config.toml
model = "encoder-decoder image transcriber"
dataset = "analogue clock faces"
train_examples = 97500
image_size = 64
crop_scale_min = 0.8
horizontal_flip = false
translate = 0.12
color_jitter = 0.1
cutout = 0.4
tokenizer = "char"
vocab_size = 15
encoder_arch = "preact_resnet"
encoder_norm = "groupnorm"
encoder_activation = "mish"
encoder_weight_standardization = false
encoder_padding_mode = "reflect"
encoder_depths = [2, 5, 2]
encoder_kernel_size = 3
encoder_stem = "single"
encoder_avg_pool_shortcut = true
encoder_widths = [64, 128, 256]
fusion = "cross_attention"
decoder_width = 192
decoder_layers = 7
decoder_norm = "layernorm"
decoder_norm_position = "sandwich"
decoder_activation = "geglu"
decoder_mlp_ratio = 3
decoder_head_dim = 64
decoder_fused_qkv = false
decoder_bias = "all"
decoder_qk_norm = false
decoder_layer_scale_init = 0.1
decoder_parallel_block = false
decoder_inner_norm = false
decoder_positions = "learned"
decoder_cross_attention_every = 1
decoder_tie_embeddings = false
init = "small_normal"
residual_init = "none"
optimizer = "soap"
beta2 = 0.95
learning_rate = 0.0032
beta1 = 0.95
shampoo_beta = 0.95
eps = 1e-08
precondition_frequency = 50
max_precond_dim = 1024
one_sided = true
adamw_lr_other_params = 0.0012
max_grad_norm = 3.0
ema_decay = 0.995
max_steps = 5900
batch_size = 192
epochs = 11.6
lr_schedule = "wsd"
decay_fraction = 0.2
final_lr_fraction = 0.1
warmup_steps = 590
weight_decay = 0.1
adamw_weight_decay_other_params = 0
Rows from block 6 of the image encoder of a small encoder-decoder image transcriber, named by matrix and row number. Rows with one number belong to one channel. Each number is 128 + 32 x the weight over its row's rms, rounded and kept within 0 to 255. All counts start at 0. Numbers have three digits each.
After each channel's rows are labels from the 100 images, of 14976, where the channel reaches its highest value: "top examples" is what is common among them; "lies over" is the class under the peak. Only what is clearly more common there than usual is listed. The data: analogue clock faces.
# convs0: first 3x3 conv (encoder.blocks.6.convs.0.weight, 128x128x3x3, each kernel summed), inputs 0-127
# convs1: second 3x3 conv (encoder.blocks.6.convs.1.weight, 128x128x3x3, transposed, each kernel summed), outputs 0-127

convs0.39:072129134145153093144147056094074108109139138094199130091076140094150134140120111077151144140103124111141113107138114098110151161121101021120102115061106124119160098102126093094100076182093139093095133112131144164158151136125105083091115125112110084097116111161135106108137142098115211157104158172130083117118135115096190160090156110110151083125147103066168127107097117205134090119055
convs1.39:103101052151080098141129125085087110157132184084090109171146152178087183119130081136182154138115141132134088083140094135111125187162111136154180091080066160138099124106117109153093115100150142087174135091119158154112141123129166151138131119159168128210121086126148113133114113175175098098159132182101119109130109184116082119108151108059144116141099085101175071125206140096087109127105
top examples: minute hand past 7; minutes: 35 to 39; minute hand past 6; minutes: 30 to 34
lies over: face

convs0.91:156108118127138097084148166134088076156133073132170104102081184128187121075173102129078152090081160086135056147160145145037115134125090112146147200137132114175113113117080134079134155135127149130083105111178143102118095125147124145148095075147125150109143134086147105114148129063104165127118083161123096086149166111139149128095129113124174076063095109104158100077097095112152086142065
convs1.91:125138105112180150140125156158102149145108146182150104143106095106177127197203084146104213119141099124072126158123175154178129142085125207129136129129124094132119174101138104205145183138130096129144145161113121136114138171174137125109100151167137132128136101117152214137181091099160213160148169124126070128173116128123148120133137095145140107099185087088104184121104092134162087137107
top examples: minute hand past 9; minutes: 45 to 49
lies over: face

convs0.118:101084144107128112110130115114100118109134063150072144121111086143090159089086119070127158153155107100130094137107082106133078107160095086098117060109144079091132102152110126063152123128102124106107170151167083106125084090145176120169076165114138117088111106118123112186108075114110055101118144138167149163146186114130113061024138115152138142093084156137132121112157066166131082129084
convs1.118:144161053105147151095123184161109117134099087105183129126111111099132154125147159111177156129160136136125146135149205056138162127108094126124109179096119104093069123138150158072119092129124152146105122143120143123144111144116164106129132122094130119082071104113184129090151135125153133115091114127118095138114036125129043158109111170197116126135090173013062192098116132127132111150108
top examples: numerals; hour 10; hour 12
lies over: hour hand

convs0.29:085100124077173117123115133126132132114048134175144103116118126128157072066080115141123148148121167129121108098080099151074113185123125067119136116088170099110055155082127086119097115178113099117142116122084136138099107088120136087129153153102133166089102087151133085123079129172082076133133183098087093054091120125154086072136162119070155129149107139185063140081069120108127117121143
convs1.29:127072113137103132132113114112077136175154127096088140139105110149116117113132044072102095124138122150127113159104176108137154065128086170133081120102114099134153095162091099146145167073106117148147126102125111189115105166153142152151000203159122113109160107107129185149119087083170136135153091117152125140127113086174109150074109155101124172100083131116093042079114091138138128139114
top examples: minute hand past 10; minutes: 50 to 54
lies over: minute hand

convs0.89:135103138122057082110125102088099094098172100116134050051054119119161080132099113117125146106093095077117180125130107116129084131102112074064084141076126094136170174162126127112109145126073075149154071145099126086109080170174119141153089093140078124053133128160085149138117107135124088125109140126160099132119149100158117093083084099097106154120089084100087110117088126126175106142101
convs1.89:120112094100138074090076125134132140149138141127140098145162170170148190142118090105146181145065158134075152097151065126191116117131044143115150140107075137083126108156107101118149102153133162108134093153101079111181143117134092143128198096097122123222131116115081116114083105138090113186109120082120114163195112150130098174074161108142112124135180134108131085101131043126135137097134
top examples: minute hand past 9; minutes: 45 to 49
lies over: face

convs0.35:097151111150092112082066104124126091164148118154068138111164150155117119045174155103122172151088152131163174198174196135120069130090138162086104151113168118087110095154167128123097100130109118150176161156102140128198088174145153127098166154112161166144063126093126145107102057137135132102190111185169070108140109118124117145175102183131100107179124143125122108099138126144147141138090
convs1.35:142148074168188104120140147109110116107084076057162107170120156134172143090101076118124222123098089126066060092138107111128112110161176132158139110195128137151167149158106108121182147115107098130127120150120111100103148125124156161144096130144120124160130175165087111124109120172118154112152145105100073140164161127193155149091128143065075162068076120080130148144123077139207112133116
top examples: minute hand past 10; minutes: 50 to 54; minute hand past 9; minutes: 45 to 49
lies over: minute hand

convs0.4:118054115109127081153112143192085149137158193098199134130132124120109128118124114143079140144119214133064135133146045174082107166149127092150124146177160129148113129145126201106075145149108136112123145159165126145171099174129089104084134130139133144156159189101163107230135103104151173132187165141142149159184146139146137115160138142158079099127137076163148157119136128127158148108100
convs1.4:131144097194106115134094091113134142078153142083084116133104076128126170115156141117161132140120094108094097184124105104166096178137117100213160095107079161162128072097100075172121140105160170080124092083138100135105124113132124073114128076122121102148146138167195090146119137194084091088126067136122089110137145145145120071111144098131109079082101129089085087111159185079136074155102
top examples: minute hand past 7; minutes: 35 to 39; minute hand past 8; minutes: 40 to 44
lies over: face; minute hand

convs0.15:129103122075210116093115112184126148132069213140135074085072117194149195091111080125086164077090134069113123131128155163157125085061095155127129152146151092128162092119111116085119099091152175122143101147066157153109106137133151121125122145125145176132130132065120087085129115122088131118136144140138077101118128186143093054106122161161092146126124111133092113097146091154170112077134
convs1.15:111163114167071083128095110127089091164144075118080088158149103155153052149162128080136144127173139078134124155072111152136161154178101154118120073108145123152094116085102081173128129107133121094084139180109189168103126118117100093114111113150125127147088113150160197128122082135174143143146143151033080109120093161122169134133142115081120146081091082071165084123118127082060138112108
top examples: minute hand past 10; minutes: 50 to 54
lies over: face

convs0.110:153068160106133154116110101121112053124129131166106120120084131101137065163094118141108124064155101086070089117111167101099144100142122129156087146130167093140220164143168108149157137156112080110119040122155046141141091112161160123118154101123101163058166182146134164141140111111107109166155128078130138110112209144137207132170116116146082119172099136110121105114110115147155117123090
convs1.110:115110103131147103132117126088111126103133136120180134087112093113113143124111126133075104108081097153144104078135118061079111144147136153177100134122138165128181108135064128148175230170124087236128149110137126140140160114138162095139171111135127171102153164153130110149179164103071124160151073116171114134142174119145132069091147169168090103131138181123068135114168097103177058114096
top examples: minute hand past 11; minutes: 55 to 59
lies over: face

convs0.111:166073131099067080093167109055107118134067129135140070139104123131191113152104169062114117093138174175131096157195109141146127134150091036127136102149164105135127115159128134139164093152133068123150088144081164120144094160118076111101153129146108153121114116108089103109108153139148084092113130080068144063104156185109177149073157075082140094099136151129091109101100126130130108113100
convs1.111:069041137098107104119168103091108088131112113065154175141154102134068129170063180154067139111097110149127080217083135125137160178127120125157134132143123086113106118083075135158178156158127159213133109124138173135143155100146100115129170143147169096111172187122131130137101154121168138126073106159129146115095143113154113092125130086142110097125103175159106164106085181083115113137170
top examples: minute hand past 9; minutes: 45 to 49
lies over: minute hand

convs0.28:062153119104122060136150145113104140098119072111181097134120070143092062126122105100122152080101145177147138189087107139124144103128102133117120142152163107140100144112134108136118083134112075120147116088115183144097156159068094167109075168162101114091139139096107117130096109138077149074153131182057108098141203175209130105118164076085090129111109085108095085143099082111147118156093
convs1.28:115125068133098120109125132126157102133148173138083163136138098167096215113104066153152103125110157180158139111085121110155139156146120070140101107120064129127108103160139093169118088120130187094146144105124131153072113125108101141120164064160127062172113152057156108138096157153173095096064124095091117129142050181117074103109159163109151109150132102110160075081151090146092076143101
top examples: minute hand past 9; minutes: 45 to 49; four ticks
lies over: face

convs0.37:155109108119140131105038067117113086113131116117129056132087167107144090127172131132107128129114135130131117143100113127072147102139093144158140160126181110081124144111156144153145117125126117151138122149129155108097151110127139116130103130122045192122147107092048175087148120092141143126117115071112109089137159098097107129164030094097150100112081085150178119051026091117145104132068
convs1.37:070052094187099136151095149084164095120142137183075118157108136134166124190092113120071149098095068143127116097127080127105052114105116138138131074175107127147140152145099117155099100145077071107170135127088057086155138130101141097130142182126068122124131128116077086082189128111162148141124172112151147073168164136107125093146125192160120096116165128111149113109085087145129142088109
top examples: minute hand past 11; minutes: 55 to 59
lies over: face

convs0.65:200128159098151145127089136113125087141104138165157153095134110173136110152173109127096198114160096085046091109101121096099073143140128097061084089139154095115063142073116115084086079142074101098145119113094061077111050093116153154100119117086112176100153105096113142125098096065106137085109126121176117097128120139133122104156098093134166132110073127106120108128075114153144090088140
convs1.65:128085079121110143144161151122116147169063092157162142164148119167174127138133122149079247144094145111114122126195111147112095147113097156117064168108146134118167176240101108121135126128109124145107122180170147132135179192120146209144090159129096181138127126083122132128118113146175155163131167168080097123141156167130147170135125114097079122161150125130118136108164138156187139137110
top examples: minute hand past 9; minutes: 45 to 49; hour 6
lies over: face

convs0.3:167133155085174119107144153115117106128155091104167096066121147129184090116099153128169154166108124133128066120196122068076088133117132122129097178106110110091141129099096125075121090167088055113105075128113155117153089114124162089118073100120104143120154066146171154108107092084106117080174119164095132127149153152084206153159128069151142097116107131103092180086085102158153062141127
convs1.3:116123066126107164140170163089108135164115131141111167136147139145110116149111103117104116126145138223110152083131118122131145162110130103078157158077121142128121133183139122079117103123102142114111133095116151164171147102118118150114150089183132092094108136096138080098127146112174049127063155141098101101089020170162060179101154186109126160152115162084180093111179084178115084141157
top examples: minute hand past 10; minutes: 50 to 54; minute hand past 3; minutes: 15 to 19
lies over: face

convs0.67:061122208111139129129138131164101115142144082105146101084087159146159128089104114076152124076146170158112102147178113110135100129087127114087156126141129126140146110135104137118154073116097203113126163160150131116162152177055127120083057108119107165143090160082057118115144162145155127158101079052074158114122129142111111143126121079087129127049107077163079134101072110148108119075133
convs1.67:119095129165166186121121126127101116141161113116144170181174175144161150136132122165160154138160176210082160111148112104142087192115143152106255142131120111120151159139163129142059098148158144123116167163132136157118137154111159122130156088160158139181098123159154119068165113130166104131132138135130193139196125113153091163095153108161149129090127154133128131141103050169205166124123
top examples: minute hand past 10; minutes: 50 to 54; minute hand past 2; minutes: 10 to 14
lies over: face

convs0.46:126115136096167147110100140159119084070146099105127096154044155114164092151115097155096148137080119118112137081012086084146094099115125100142152113143135098084105120112148103155148121151154114140173080166102146098082087143089126143053130167129093108105134152147161122055120086098092128106124138101155098098145171163172156134165076124121128131096111071075068134130092083105173102083118
convs1.46:088078087171111115052127101073152070103169088139131132191111147143092133199098097153063153114090138188102158149155090126167109129063159110139156122117123112119123109182166091158183158125148128114151100137117134139147164102128128163139206122142092105120094112073108138094152162108175126165058133104140095148131081156144108128184124130142089158108168126145174134086155100124092078099076
top examples: minute hand past 9; minutes: 45 to 49
lies over: face

convs0.100:118112156126172157096067124144114121211140128139150100100088186168154141087171057146116170161096079070070083091144151180130074111087113137119118126113097132079053098098081114039062123108098102135122129145168129110119083110150135106148100152097120171101121120103127068101124121092140147127171099114133117151133106126079111159120123119147188164090123085174161093138123083131163132142101
convs1.100:092141069119190165099129156135141117136153072133157136154134113134149145197095110165097210149122147178115142079176163100113091167094132159094124126112157106120175148217120110115090126172113102154166132178098137109186160196187163138173123126149137148214078114142156164123181148118142093117103167139152114145155136147139123155083143112130105116122183113097106108135125087152195081130102
top examples: minute hand past 10; minutes: 50 to 54; hour 3; hour 9
lies over: minute hand